A small model that answers yes/no questions on an image's attributes, trained from scratch.
Training: soap at rate 0.0026, batches of 128.
Data: trained on simulated grey scan slices of phantoms with and without marks, 21.1 epochs.
Rows from block 12 of the image encoder, named by matrix and row number. Each number is 500 + 50 x the weight over the matrix's rms, rounded and kept within 0 to 999. All counts start at 0. Numbers have three digits each.
# convs0: expand pointwise conv (encoder.blocks.12.convs.0.weight, 216x72x1x1), inputs 0-71
convs0.3:453536593398525475530461536536507594476569510499469488523512503469497407534519544504508506500436481447398495476465518545447554516470533488522535646486494515458459321590453524499382511444544498479454557437512446513489
convs0.4:468432564489530450565408536573528403494532463523571523559524552531531466531565471589492579523512519534501551541474466505505490535510490459500523407465539510521519454425473476477521416516569526422520560579430415525434
convs0.5:483456502499421545496490477502391550537476503483495461554519505470483610500492548450525588514474551529499498443486460534492457486504492501528550458543502571392542518480518462458481469532546466489385601511544524537524
convs0.6:483565532533445531511490522543425511496535505505513390480478536413487495497639550350379449447526554503423565530539416521490561512515440519511426552434481504532569596429446474506477530416430452414526602502492496522496
convs0.7:439499572539471501406510525392531471512557519500457506436586471536448527473526518515519503507475491607495552476464501472471474460523525497508440487484427490526527504491519417366548513543508568506519447488426489539468
convs0.8:569630480370455477505396472486426479578503423471357505415505433517446495548562569451494561483499632618538510429453483542548482379568565533585562613492452476521485625610478463403582497557466466516541509586547481533452
convs0.9:558455434529451477485513543495513538485467491516498483526424481433596459579525523554449505442475595565468527502477436500490470441428506487514498402480540473504522436527438435602448512484535516467517545531496570507491
convs0.10:512540430539464534533369535481426425501500491513546563540518435472491541477510535568520482460466470401517565538457481487408480467452451479546533509484484490487571458511541445472444495534484468530573543463463511560462
convs0.11:440535597502483639594549428472453507488486407521523514496529457473524546545465531535549476473512510535483457527489505464561414452501468553486478550504519535487517450466525473548516465591473528517533503557517525556593
convs0.12:514505559484538637465482484480469482515544480487604523528538587509472437501486482467523485603455523496535571486448530556563430431496527485530510469487504566433502486496507471471494545480465470429433472519507545456518
convs0.13:538513508451461518499462518493503460519461518488439545520554476531488484460564522513463432527457480533507443517478527482506573460521558476375537468450508469410425472514505469472559504530455484414516515539498449514521
convs0.14:549491523529486494565509549493446391485627478407534559466567503529536517495572574440584529525488530484515479570511433494460496435422542505535449495468488516501494510467589523512533552532437500516531540421494454461530
convs0.15:538459499481507525400435465479403545503468418489461510548519551465496521535509485509516558505535497457507505447463488518519448452493494503555577491456499451564499502478494487539579524517498506491488539576568465568534
convs0.16:531439440578431481528568549635628498438514509553404482414423453602551488445485558403485550494481501360428524438418457509508536579414510553453505486519539465477535472541494551503484485421530418528448522562500479523533
convs0.17:452556518505481531491513509515539570492559496521508522512512475508455461577422561522559554456526519515495441441531505509488541508488468438475502489512539466446558465581536472448469491515515398444479475515528538465444
convs0.18:460554421335453534510521465489501517481508558570561484479516535488512467540539452467450436434526485443509467525545476538418590554473498419477534431528534556430506505526643447522457510548448483532501440554468503545562
convs0.19:551408560394554445492437485579451485523497508544494563508503482495529487587515510482609466487476481611529480499518550507531452470522463492443546541488479446458465586539543459461560496494434464533516478510530530533500
convs0.20:563621510530516449476560562475516538516584507388473465463490571513498459435480465476543496531501478445427501469496548422606589538506485419492524522546534539527469510512483530415482470654527414478579484442469504538511
convs0.21:501517507508480421519516403469410489482516499446523514405498554508476482454515589454490446491467457460522443502485431474470478515517501469541448475458468545535493431428454462526529557521478503404490512467503505478537
convs0.22:564561558488472533551479509549514448479466468465460438422488485548490495436559480505433521487544471491412611551557461503434566465550484574479559541477571584561540439587488548481542458483506445455543540543465523537454
convs0.23:530451635519497531468504479534543468512550521441616488400488476509555563488506466502438547525512471470504514551488465442393554460492547456495506458473510464585435464545538538549557502517505480566544523488417416534522
convs0.24:576455500491486494522463496443421536443511492405430509451440471508479559488541444518514551507485432462528389542444494491574488495525583499524511627434506540473520476603481540523486547501484527465508509494513468506573
convs0.25:561530545539534499383502434504374500513440440561473459453527407417474526601496588573508523455511583510471496492567509466483585441554482585554608517462529394403505459533478469476475468430631501478602497451479565386486
convs0.26:497517464458491462544552421431544522586559486478461529488492488607560422481559559456483576471510477564520417492527541449504482538473436572386559654429418518502518502488499550490481560528511545488550568445563414483476
convs0.27:556572573504493468520509413409534453547499508579415514438485559542473448503504501574460438447463460456526473450527495488568473500492492525415391493472484562498533437629471504479519483558491541539574489555529430587434
convs0.28:514450566444484445465506481500500552522538517428449434555496409519474550451521468527412545508524493546512464473545475418523545577498467429545485493536520538514459543582438499529409458496442447516488507551443547581456
convs0.29:621461581544434418392577416557576568508545594595478525490524581467537477508466499392483410525462465423382570481501500428509493536432480515472470528560545420547428493453554478494375515411418452510483507440557481478531
convs0.30:490576577440510545456518499448499537561422419502497435591524570508427526504478513535482552382425551462563437449459507469448463508422470497443469568504489498442433568543569556578357491454551495491582519519508597515451
convs0.31:522430455474533529546531468524480534519464484529523563561494443491559531576550490441504542467489474512500502493526498538454479404468505538427574540455471503544491488542529514499506520456591539495581558480438463483478
convs0.32:430632529520541584431438510501487493581540585496473410591512569441534507565459570516461442469575542593525479517499613511458499537548482420538612544418499437514500543462533594534529505535492413550504505464474449519492
convs0.33:523575536616517453583471503386559474505463523530401452477500431549457476487530552471515458530524532486493514414532568490522530449406562477557550531494521456582431597505557591446506461565421447560572475537445489478548
convs0.34:565509629456476515356631469420569527511492525473493420435454487476466535408536519554531446403449498539557536520499573438502441468463514504540543521572506504533502506489472596475516518486523506443461580537499549529554
convs0.35:390438504490488463586519461514440437514381487458534536512573518497465548436544458507539456592496467467605474447459504519541424553505435485547573496505429475486419325487401471498533486474493534510468410480553529475510
convs0.36:521525531506423444388456437514570453562487553450546512438433520465487538487461388475477446591537500555423593487570485484547518490500496521521434514502449480572463533377471573380540460510526555635501507382511438501480
convs0.37:555494452474473547494554502547446408495552555489489514606560587541432437476597550633455458571445447553511496506452609506522529519402534476458473441466528495512524518545492468511500517414502491495519518533515570529496
convs0.38:500509455473509527432431428459476555480560459534579528552485417532500492574462532579451510478582529415429525582534502467496500483502534502470471432473478542510492470531499535450523461528488416470580483527473530448526
convs0.39:526448499499457504493559473514540491485495476448467473530462518435476476529541384471524497481519507478427540509486470515476459500504479475453416511513529505505445429608471466497469497522470405480444453518550485461472
convs0.40:518427503565522510544478590439517486488455523409386496466358484673489451503517472486506565504563501488561477531438467584511472497474492509461520475549516552523512550545507484463541517503576463545492559546559508430554
convs0.41:355458608527518428474545441442519500488507514567514467549487527484468446594522501599541519542516490488520423552373532487566393534469581448501420467484544547484480594502610466501562507482499444495587568450533619494489
convs0.42:484539569409382506517457460513560540536474511548555512528527490453515513491529509510502565521503571536396553481516486463517490484416475531480471483481559480374544575559512474397573463520476538449513456524524528439460
convs0.43:464459540508564483520491466536515506525557530469617436443505460475452504548590560399459483592554535442520481555434508543512490465379453480561478454530478522442402581522522495512499450499528389512473557484530579451450
convs0.44:482462397531507496326552456440428476481463476549540480534553503556508462594454463452450514579442527440484528447488459495527510503512474473507566546450507614516518517503612548551442520511541537432468423517569463482469
convs0.45:561521451395522414503451380530552438492491571529537488472425562574664520535529551476472479551491645476407559501553531407493470576423520495506446619466538557503481534461511526472478480431508439537519460366503515427495
convs0.46:477482440526597500526468534492523556539536488493499552501486512549518468458467497549502523529482460569578528516460497520467459518537546538549427537470552581490519520479592452463442557514468517469508493592502505552515
convs0.47:435565557531536483382503599474569611528567593512566462493424516504546579537412562499453418622459484592487556607454649548494554532555418489453467561431421421525556463517467509428554547493523532636456542395442443456426
convs0.48:612489601533415462499575445491609478442522448401477476400501438427525504561456444434393459455475449569426558466474505518504509492492422595456538487470523473535513485563504515440491503426505433493507533496456539553401
convs0.49:450550498497540618532515504540524498561408457446481447538501521516491550473529490510491497452516517536491476418566476465485467445456496526546584565601596432390572504434564507495499475548501493386567548515469502502489
convs0.50:477500528456507560526562450485584598500546492373451545421456476549563488568473430515445494418500452442508505525515442572412450433497542473461580569539460539506519456574498483511424577520537481520428618441465485554532
convs0.51:492566438539622517450518499401449468503512473498456460475416468616494551505688562458534432543424447492476561528580459515551573537603558518505559461572407524480478283596415522480522598500476547401566513443520510530519
convs0.52:505498509456457431489436367503535514499559552534554462540406462516451453649543554483436495476428506496458562539506501486517491534543578471418536446450487474525555492568517534402508504423501515479469598473448497519497
convs0.53:503589537502450408454551526588550497516475435429529386548553550446544631458497490419543495475555526541466542527520486554436506530477523446552435511533424466524595633479554446529510509480540533557439500472468572360555
convs0.54:550528383451475480500520513448489556472517519489533489447423512490553495540476544411548509456521577450519474472557487535518440507534482475506429523530471434457353522584458541500543535518470478638588478537467553460479
convs0.55:553508444554513462519510540539468473563472452496544552504471543465480537522478410546507523498464486557490433551503507492492478453528460438480521529438482501460507519515404440524483408564470476472533546595532536475502
convs0.56:499510468475451483478440473476467510557447503573481610492544452581418530517486431482539457559530415522537479593523476540526431421496466525402509536519474446459571435503490402542453515547477493587569401474442534523520
convs0.57:523614430546472550552549528537490429578428485551542579504447478466456454496534485504516453561458479462539524522469499519451516474466627543541450527477485466378462485464521469592499462411444557467537435497557519459464
convs0.58:468529626440423391496516575511571461512552519500452494512565452548532429438433494491497508458599516486562512429534421448524516517547508487466598544522480469471503475589502483482457599443451507556569545508452367594488
convs0.59:573472490504629451596543583540483540529543526529433485448410577488442478466502524534617644468578493383374486453489463518535568548495508504527410596371507542530518546429530546456439459521531490506492501520508546423560
convs0.60:607450443584436553541349497473513533443502526528531568471457483480458602405511401491512454411450430434438424500438562481452436533486360622488547467475568547563574466609536485551516472494500444557474571484503574565518
convs0.61:469541497466573406527451500441507435473479458385428443466561572571463475551399550431477471501526488422532351499490479482485450509492557525552521510507484500504500380504471429486569585496514503497453539551485539522554
convs0.62:482485519469459595512556520494528502552456501598432388491586485525512519439529482484471538482494488451494490513423447504506498489454532436461560578479454540474454435601455495492404494451515403513464482454518473550475
convs0.63:557517426544449461550518506432522454475494491541532507571534492466508574426552500515457578507526555469614500473491493456471503488541427431455494492515522576500460554500588490584394616503514570573517443486547596490468
convs0.64:410466585374472501497520537508433563414485461607562480449522469525412610519540525510537485582453526474383601638458491450557471428562488449476441512435434526441492560587542541397576459577517445547456573544494502496457
convs0.65:567546527558552561451534568506483437474426500466466351494433565590443504497425437543573448493517532451424450516374600514506468410542507480566492506529475450526545595386531589519447448520549522479499509539475468552480
convs0.66:517537590528505429443492549521541414554487424419568469495466461467477520502553482468384651441430509443526610524500468449506521453571543425407492542552509558544524408546489517479568509472493449473554565524500529590509
convs0.67:488526488522487458502544523576573366507487557489430529479538540464516547534515447597581569375546396469418483537495576574471574520452500513518562425477475556434476487533484532520507447517548444453518488445496464477462
convs0.68:455455430552494517437496463394528445575542505529524468481530570465470507568494514485440497526512515485482520503481428506537529511504583458496488579483519474447491577473590509508538547482466491479493514609481518511555
convs0.69:511404418559557442488508512587408383476459444461506477485571476417493525517535443533489577414398516494586548485405480544476485489515490501511471568541534486516465565501461523506580521551482440475495497440554427475522
convs0.70:451432493574517435469537528569457496580435477560480476533616501578520580535427482418546556525495569547433532444461436509492534587482596584529531488524466567542435586498590431593485517509442437432491554472641463423541
convs0.71:464498537462523428479467542413499453410540490472464579493482467478436522507536478501531502477481541513447471512472602562563498520532561437426504504481477526495516459479525481434574496499534465486506452486598550475516
convs0.72:461463507507555464547446582513593465459457615497540428462494482555566506526532510483531516468512519457439411545544584513514580552511550498622461490488555541497468568471474440535480498502443432548503478508510503505454
convs0.73:572528495480437458386524466449412611463437513538492458463530514540522561544527391461461498516555456513630511516496439505602444443463412659394488546600501525439589462535442501412387463452516412461455509537560575462493
convs0.74:447514451484495527488519481544541606449515550556512524534515484457533515576448506440455466509544494508501533579430490474530479618559462521446553562527467418541461576475505456482552512515488419563515446557421511439447
convs0.75:481401513486543493502509514485496367538484531451451429469484470512494480486450488468465557457429506436605558498447430521513493472544496444530506626401447556539536457505555500601502482497529553487531564603519506512536
convs0.76:513479590542536482532539524428489532510616596533446538457580454476434522549541416491450537498468469495491387534517442444532485473513451501566501524484517466461415498569494560546519471465497444572435508488476483506523
convs0.77:510529569441455583492450468553552443488532531570445492519516571519429450459502560618525546559476397488480451330463581475425516561457463576484575481529573507461504501597493545434450448475474516551410549484505561554448
convs0.78:416396427532499515500551507531472422588471474444503583503545479496484452513427452545481540548493571432427426459510411500513469583442526502547526434563468511524509582544589508585481557455449560477484505566616497482471
convs0.79:418456488440545562507562520561612382481533519459417469487453493511455533568446592522459549524535500437424601506510492441492546529536476597445481459571416570494442479506679449480410423444584499414411496605528522497576
convs0.80:517535531581414430534530493550436413554489414394474541457568523522458571617504486462582448519480489502538546492488536578409476540435478488589467434447552589366513570472510502505528575395479417495563519480532443493517
convs0.81:568533559595443487498482445507488460439551561591512513572468525441593402496538480448575447365454543580441433446507529508526426368479446477467580555539570516440500465575536495499473553489420509498427529476533454521484
convs0.82:606554516551572519587516488487519438545486456507499468469452509528462508575523437545503458484543499444513552464494504575443412426494414544457467390513550507450532501425577462590519545402548472510512514428458551443579
convs0.83:463423487594462541517515473543582415533556541504448505444447482518479426436506545522450532445512493530515512529417552573451582462539610444459435550582547579503442519553499480557537538516572464495507373432462577536507
convs0.84:517511413502484525506534429610523515472533455499514511487493449551465423535411533458532519563552572482494497427487559543549480575516489476554572540520440437434574504515610549352488556547509439579454507505602554436522
convs0.85:495426437409470505533511499546549521485523499515482511630476446580584461553544499550503442432406521464549488514508485495541466410467534555437469508470446522494492486445472534454544481531619479471651496460499535597473
convs0.86:492519555531313447476509389511470552437544412492405517601431480535567619453565509481496545590497453487503525529486484445554629592464467448531555468521523437583502494509570401497493345485490497443523583474559399524458
convs0.87:567493418409528548509617571482547540470413506477609509486463454555483569577499556422491401446537492516495536515522493534526551471467459510532505401527531436455530425457482536482567480403490503356513737453394513691495
convs0.88:420527436454604481466423552480545568469514460546560546542437615598456459594582460436489502506448430440453640489439493538480463569458531507499505578515402476472555482463500469484464489552502505515423449464515568525413
convs0.89:414500449499485505475524516416456494461484551442507462417592450562570492534561501494475518536508494604502485515442516462504520533505497454520541499545500546445486337505503409489528600499478558439503421539525502463553
convs0.90:443385461476514503541533450517412419616441512513467480499543389489505554454584560502496475513496509540516435365463430532489537503550490523445509493472407572461518405570450434502582464434507599409579448476568468458430
convs0.91:585429435367373546519491455452442568493520449531610542586513491461589525522408534508438473508397483481439618502455467481467444508442535551477597509507515493464572540518362539409512531446599443488471542497417508446563
convs0.92:444495503532502487459476528464523511495518460528482410542485427508447531456554474526461533428498426388494496447506601478472476448520452417424559480546533485426493504449489487367577586540545476620469504485540497636436
convs0.93:501463556586509470518512404535585453592507608433486494519432519422510423510541496513413398496394463546569508557473559447474470456562509516441487567497490497535454545519494523541558430478485439500540573486407525445522
convs0.94:554474485512435506480527520493475471564492579487576567511513460574468473514571487435480539581478558485439554525503503614585489371426456460473497500551482485462459522527594447426601523482509387441577496462492616405500
convs0.95:537458587474565491578402410481423539467471488554560447645551488490618560507434554531477514522525515535494467495462335447586454550426536513562503496514494562576500575534531445442539496542515470493462659440474434406481
convs0.96:512484471464587469507555463498556494506496489437447460506552453526526537568471523597531541508525546442492469464566524512410539502471458577517542535519479529542542573481461575524531558513591524566536552545426460487478
convs0.97:523486479517530458510415614544514497427558558544474459561413446522445580446545500479472497524558479378506415556497502492403502447502572499391436482478489489593461468504409461512482464367605461600583440570509471519604
convs0.98:474505541449553523503460528511537477515562528488487539521501556551496474503542484546515474526512491546507558506493522482480451453456521473541546523440484518545504568551572528526510599573475517496508465480494559536449
convs0.99:463516522504554487454466473467510565487391582573449509466510442377480465516519469553578515520466529562514444531559504523570479437576428543460554461448534431482531400480484597443483578496480496469440391533476524465565
convs0.100:459608467545487458451539493621500544539470451507513559425577552510580548507500411472621414492514509466513471617464508531468432518511503513577533434575487495461587467639474494466422399466503417566476554470526409430540
convs0.101:482497474437490559505478510527486538549557517576532588544522465416429427435509531483502565567509471472467526497505518512527524455441506458482501466446496464501504534488570423477520511576422512457500451526463510431504
convs0.102:504467487534459547566462542372462471539521512548544529513525466475543526561519540499481529515506504496507552540514493494436406449453475539451528433486473446452457468455527491460502535470442447506539521513458490516415
convs0.103:553521378535417488486542514525492596497445494512478488463465520477489453502496532513473550519451494571498473532476519549491511443529520538445454468526552519538472507521508447424492550461429422496499521485506584557584
convs0.104:587490435517515491526556543491461547562526565564485522482413456549511481504553549503488499488563551498543469514524479558515511430468422328488429458527438486446446415401539558500460515522520504575538618500472549525498
convs0.105:501466505489502483534502460473532510494476543571496522533473501501562472426532550472439544471428551554538535438489619472478505418595561561459483443552483455601486542541492517516548449449496457510460469483511542533405
convs0.106:514521432418472509588513540546506356560508511574505570474500520516473496472464443515590519399417516495540573571524504513421496478431531550527564466447447473454450516576570515496491434486563520488603496543427410498489
convs0.107:436526490414496394545458408458546466488476456478467548479470587561491527448452528481458460584377457481541476473448487425464470474455412480528536522463458485545515427522421454511416446496492513420572471488494527381479
convs0.108:590498510455454588499485444497486497514521545465554555508466466458482459497505548486438554464485518449449514521470489562568572527443476485427516509512388476449467530501541492541482428548561451436466483486508578419485
convs0.109:514471549451504466502608575604482479489555567473468470580549505542492446440498523484489492555494509452543550385477470577522432425452613477384453500497497502430512422593443541508448543526468500511548444389505563529479
convs0.110:470582502466461459473561474599506440579488444461533566443506492493520461411400568425499489434551474501486668624623435505491479513567570558495430459437463506487568494471477579466475543448529402503592469541503375486396
convs0.111:502568462461494524522509522516452573461525608574499528586486471421479457576510519464488481472535554437498477439515467552563413476548389544504523501486470511490474509479519604525442559457469540451425454438529472527478
convs0.112:465525491477492542441494530448495430500506559435431507485552562507547447510539491561443419557461541438523487530513592493469449500452554522509508445495541455473422576515539404536483500415439421526585525500517502521519
convs0.113:499521500568561545536501462552630542496495468445485433478490516474499447485490451484454637465486433596555543534596559489483563454411534464474514516444506504529531490522391412550514484489406568485511544555617503493513
convs0.114:469535506509494512550522456509557504502447546578507463481428501588464471513554570472491505580573491539466474405569520494546468444528513449437543530543554474473530546519518494389448462551440480478543494573473549550451
convs0.115:556509446453444513516528532525536473481475448369464467471527556481442513506468471587485530502462545537378511424502544533562499521478428562588513523608483450505445559496410481481525549461465433562459556490490531517458
convs0.116:529449578523459400500547562569568444593476565484523483582602501457442447563501455532505542526396412521483487527499496456553425519488451507442453474517464424460509502500489399590435591450488548439501518523541565489432
convs0.117:691536404375551432525538420499526396511496414639434431446472418503523471515552530580515476449377561483532480402638471454425503461521457484498439441508533456487324488537444570503453596396497459730485423442431627522481
convs0.118:430452580500577470466467542457561483486418493472558482534416438542541558570452525479437457540422478511493548579501494511537523474501532508489583557551397454524522543559451393546523535512492490489413532499576511367658
convs0.119:518537501453454512511587528441573517525488504450498466513437500408465538502555388469515525481496521503488583565547492458521511441475482552540517577445552449586487493491548460506558466468474520456482407500524494501504
convs0.120:534530537442429536430559393520553522490413565516442526516505452518566436497584498478468466525579559567464515419492524476487589467486574542593567508499439525511446440385506628483545541542526445447415536451520508507435
convs0.121:626444420498472539562475466540508517520491478425447526474446563529434599473453416452503595527515447586522426503474505550595460494481495503453493505389482590521533593440464536496504418473458408514517543547553459505517
convs0.122:469444554474476558440423519499452489507523492472540452490430559407461513523465509503431451542574537474513540393486423449426404527442510484494413513509506506464491538559444438510507515386488576525538552502529445528581
convs0.123:571643547502479521453487479560472480489513505484570441481538494499457495557476510584472503515473535460432456480607496419496505444583567542501432571495496477473428527502526536532510460498540523532516457467486549463490
convs0.124:499509497472497540549496481546442469551511462427518486514425565481544520447461483483366545498577439507558599452572475489513552439520669562551455480472597614528499496482511584461634526565431476462543675458513522528442
convs0.125:524563590523521522487580553520508497460544476439588516531515469506540476448546446491523477563467509404554539574461539547452477516405474404456455523497424490516556491537592483438510556450506483464578503524471543512497
convs0.126:506505453419570587404491518446471434497406444457476476397547418484491468553567481565495477506494492490550494529475515590544565545464609510574514511476458427523502501579348512455439507526497650484548575486475450529469
convs0.127:526450484434497524542394524456458550457466588442490456389485403514514454493564440485530454481486445463529385511476454590580511534469519492485503493507451596509543478498435386492536529477525535519451487550477450506605
convs0.128:490553463594550546534479412460499513511504504509460550491431489501474495523577507416502528475469432523480424533547502540519522556457499548534559500558457447489521515447510537491428615502430518500449543552403502499458
convs0.129:515531521493510486591499510501475453530505526530541573477495484543431484546476456508475481494488506574494522444512517583506491438455531483449526468481493445476432557509491480460507513553543484436487562501535484563418
convs0.130:541536473484491483581489511480517520435448499535531503410534483467600497503517543539501500477615446486379589508518561506471472509524536539467462519410550608515493452551499478485438440517555469417545552434557477542446
convs0.131:532432426443510454489550487442632460498498478465418537567467518533491539411504433540547387562554630444444532438562480497497429487517448511461418509681527510490453553492597547630483609363541593580543454535565585448463
convs0.132:585429529555531493545437452512565495534529484557455506533547465466452546484525512447451552546579460439525523450431553518475514520444544476547534491576503491484491491428516517558550460501480539457481462466529538537443
convs0.133:630500447551581487469584463511488549470432458519478478491352420477429513447476412478540584465435487415481478494611547503665480530426535538494524508430503552470560571462464559411589464560501485553391530510492476523592
convs0.134:568515473500450561479486478455474439504504491514474542553551510459509494506507573465479487492529527468467532485513492468472500582457499509480533453535467440494519501523395543501507493472453485491528417586514487467478
convs0.135:454488439464499523449414449491472521536470495513480523506481458425517494536468525559548481553495539554584492546471593417482467452568547483469493517529490489445622477513430533529451486492569515526530496492581524459442
convs0.136:484460479456421440566575481493529502538466486570472552456433436506521543577458529503523545518500466509457651539570577481522538520497563588442474550412427502505501550537548412450522423522407538496461511562467533499526
convs0.137:510508529481524480486408466537479469451480510556500576520552373487507499514518491473518449561630602526492433501476614469541542471485440455511484553464484536513473466419594513558482462478566530530499494506531507504419
convs0.138:478527564531474418502539538568525573527409462591510421434493447592402555523485527521521501435481497505445457536484515446503453511548592480460503542401491483518524516566503490511539435544467431578494505578522521438495
convs0.139:517433548481511562439492431488523567497541494518492482522521401543522498560489501540491473461455513497534465462513564485532457508505406587508514524556515414486501553534561548437461508555517510463450479500472526431539
convs0.140:597553476525409547515563487476491524374509536582460575487495465479465585462505522452482412414543427498503474478540504518607534554515431553440445568531482471425588469485468500414532442496470401394492492439538528530459
convs0.141:505476510456407487455533377517421520449426415569446442486489634501421509576482408463502516582510385526477597439451431462540488546487476520559508531572505499511430517434539545618534538496508550452467399390568445579543
convs0.142:558575484448570494550513524525520401480444413540465444526433453490484442458494562560494443568439559461537568591544492454421500456395503439482481502528555440463517510420508553478506448504551464533519537531504534497583
convs0.143:497452486511547529477467469459497433451598521621495459551516460533454471486549489447463552619481489381517526579453487590501401455519581588511490527479550508510476519570469470508504459533478561525475504567423498578512
convs0.144:414573463535518472458512497496471416475488528559496524513539522536530462501543473463612544509508563434559553502514577489445434524487503541523526485526471588492545579499496453569281517575486485499506429589568492538504
convs0.145:543595504483515486677538550540586568500497407380604507580488562459437475541456432587501599550511496561545585511622526490368550495397608603442481468535464525497538410424476468542482516456475485396507528529621529459448
convs0.146:452471487492495526522456396493579520503481540454537483520448442405484564492484557522420489485507529546488529520470439553498498521515473561531576498553524444553535477530473624512551433516508464481425538545565478516481
convs0.147:609475555496527446416516489522469574498466482526494472483411511445498446489432408542512494560507369570447421496498426478467524482512349481537604501428423478535489469474445417594631507566494549570454490456362515530491
convs0.148:571517478608416449527533443547426526457477495435461485527501576462386431534440487428423522546496419453470451458473447481510474533564473455419483527532441484473485508501448428484497565536481518506443467538570550561471
convs0.149:531465429488509521499512644435495515488515456495549389467462545509462509448510423552493438554496538484569511520493544530476444428534470425567442383497565434502493509581483531498424519473502503572527503461475474507386
convs0.150:492427520428502458492513496514473477505454538484492475547573444460537463529518480508542445462523470562438573561443543509527472557371558540544574540550473520439462615481463500515465405500456564457495535488601457538489
convs0.151:435507604459678457507474558428518428346529501460359555520571477424511529509515519517495467546522523478526555558486447418374588418490496528494466463567537471545549555496598435497469465369548532531448499469411500553638
convs0.152:500521495525460583519510547526441516439442535475494531532537553464495463549507470540430443513448427566438445466501437423512517447527540486483507596485453543388405580536507546537452427501553450405475467512444471567512
convs0.153:549509499459465531445551491459468496394485398406498486466502597575484529473492514487482488570487428502537460578570524549412525482380547471478524480444526478563513509501457444440503480528541464497504357548518508515522
convs0.154:554534441501500492510460390535505524466540576509550533494511465501614438563574627527519476435464429572410564535487448545530535466475483484539479437558491515532559546518496501466548554465482495485492545481460462492480
convs0.155:490513552405467498483471568499452444505543516547520534559503506541393522491502547556542502511448456442527478544441544541514485560561599461465502418511483483462549559508511468537473534557547548501531468494499508583481
convs0.156:434446520493525323548475407483507430435399477464551598444521633562532526503380574445456481531365449441488435457522540468475516506510448444552542550507453431573394415444453474511476411554535492464656515557438555416501
convs0.157:447470520392541482514445426482565500457560561575530521507528503445472536436494548531437490478410512471532542506531523538581474499490468444554551545496514466503537565465515456445485628514457557591474588479449489501502
convs0.158:513439489576514538444387492406557457439503545538551512528375454411533610391498484531495428440509607480553545578510644539480555516562410399536456461547582476508477473505338498420482536481515555634492468499483536576464
convs0.159:444502498464460530497530478551475484551445561435535583528646448449492496450449488478494467476430572467574506530455519454509448585483510461530603454514390513423567528507553545486368431510506467512525540577605469394448
convs0.160:518439564495467515430497449448510442424506475381423446492459567631505520573519487507496414515474454480443459515470436496580582452475551523475568509481467373556546478490498509494469573413553600533522475514511480393478
convs0.161:453516400503474588508480435479490476488415513365506565561554576538539397497554466522476450438512571565526415484499476434519465566470466454517372489519495476500518561562590457515547573482495462554426522397530542524526
convs0.162:539505507414499515545536454515485545439515462490501460531450494536485475486455524453473505539507538411468474513413407513508530579465502556549449543421476511475536621444462537548536455410585489480491533491518462497603
convs0.163:393733547569416540552512495518570521501441492519418460499559461454484488480483519580462598546586489574537468505377550498436534530456574452460589550487505475469431510533487479551447446532524589514490523416497456544512
convs0.164:450480481483471490591374469515507531517485532466517516498487470502399474573490563430558485435494494514488558468536556497500469534512517635423468484519544501513556485562492526528458542537501533446449501505484573510528
convs0.165:503486556588466528545583606527626470500504461537531472518483438527502506416481501444528576510501470521454515530538519485495501641491469558470414551448506456515552509479526435523560481455518435399503353537550549454521
convs0.166:569523552479536551539402482517529454474558536530557546485545462555576436475473505534475502512539620534443499451515589602539469386495510401570550487528540503549450553523570536430557484561541412467490438478521555530473
convs0.167:483429504446555530516459440463512460465509489481555534498508553487439529504435499505519430569379538506536562458475534511475542529545439516510530557521444539525481521482500497482444535634524549426540356460324432507450
convs0.168:535481420475531544393465475507444462479478430573524386450419621487486462569424482355471540539492403472479578446423428445375531463556548505461474543518490479520441476377563548499517480451474524543494401383528488561510
convs0.169:536480454413434526471464484446540524448537440400516522514608507521435509456486423490410474496480364467548410542510426529562477536584524516460491510453488483442449450543498498536500492481520480452498540529502501511522
convs0.170:553436504410510396542447469437483500498530462441509487568520562510465458483509489444615566581512486489502548400539475488545459554472525494490514493581464474622468486497524470454494501496489502484418496566473481509536
convs0.171:376508461472495549552460538552569450572555519515554543475429458501457586478475499550493419424460579540499459415508498392507544574621504525515440403490457497541505499478499501495492533467448409496362595505482542527478
convs0.172:517531489450486516464447588443463525496504460484549474465432607410452439509456433430467508545413508454453510502431473412440506481495563413496463504466515397565556487525487532533510431578519509557466474416511477556505
convs0.173:534550553532470516607423478495508460560514455553438488584565517519565419601511498520541518476477578547545450511526570451495440453472543443532492485541482541486523469551476592524532544447568496422554528566579484612470
convs0.174:485563552509590498506611453569477512471557574571496496400478507583495428476468571563446474639547498491510460479558511448476504491484527541525490481411511448445535588513434529536473467542462492481455429554458506466567
convs0.175:474413506513568455544534575529468519601433443487553512497597561421570520458609460578554435500528572495426466541418467528607521583512511496536511517472468459482544664546500450476517471486499497506556518464430387438509
convs0.176:550513487544541525485417552527448556425491542526538446469450448491466496504435516467595467558506518494463443472556493480566451542560563479483499557579553488458544452447425550397493493510554445540473517470467508548505
convs0.177:451510516493520401508481421593493513636493514487477548531511545490508460525482498548473408559499600464462459491490615526484613486519527495566492427539506466435463564507495486587553493487497466546530548513472498416506
convs0.178:576573523510505502447462554434509483529530580447494507477529492515473422540457528556492505510504483487516566449436538499484483465411485479492563490534411502534493504490537463490543517491544485504498487471539538484479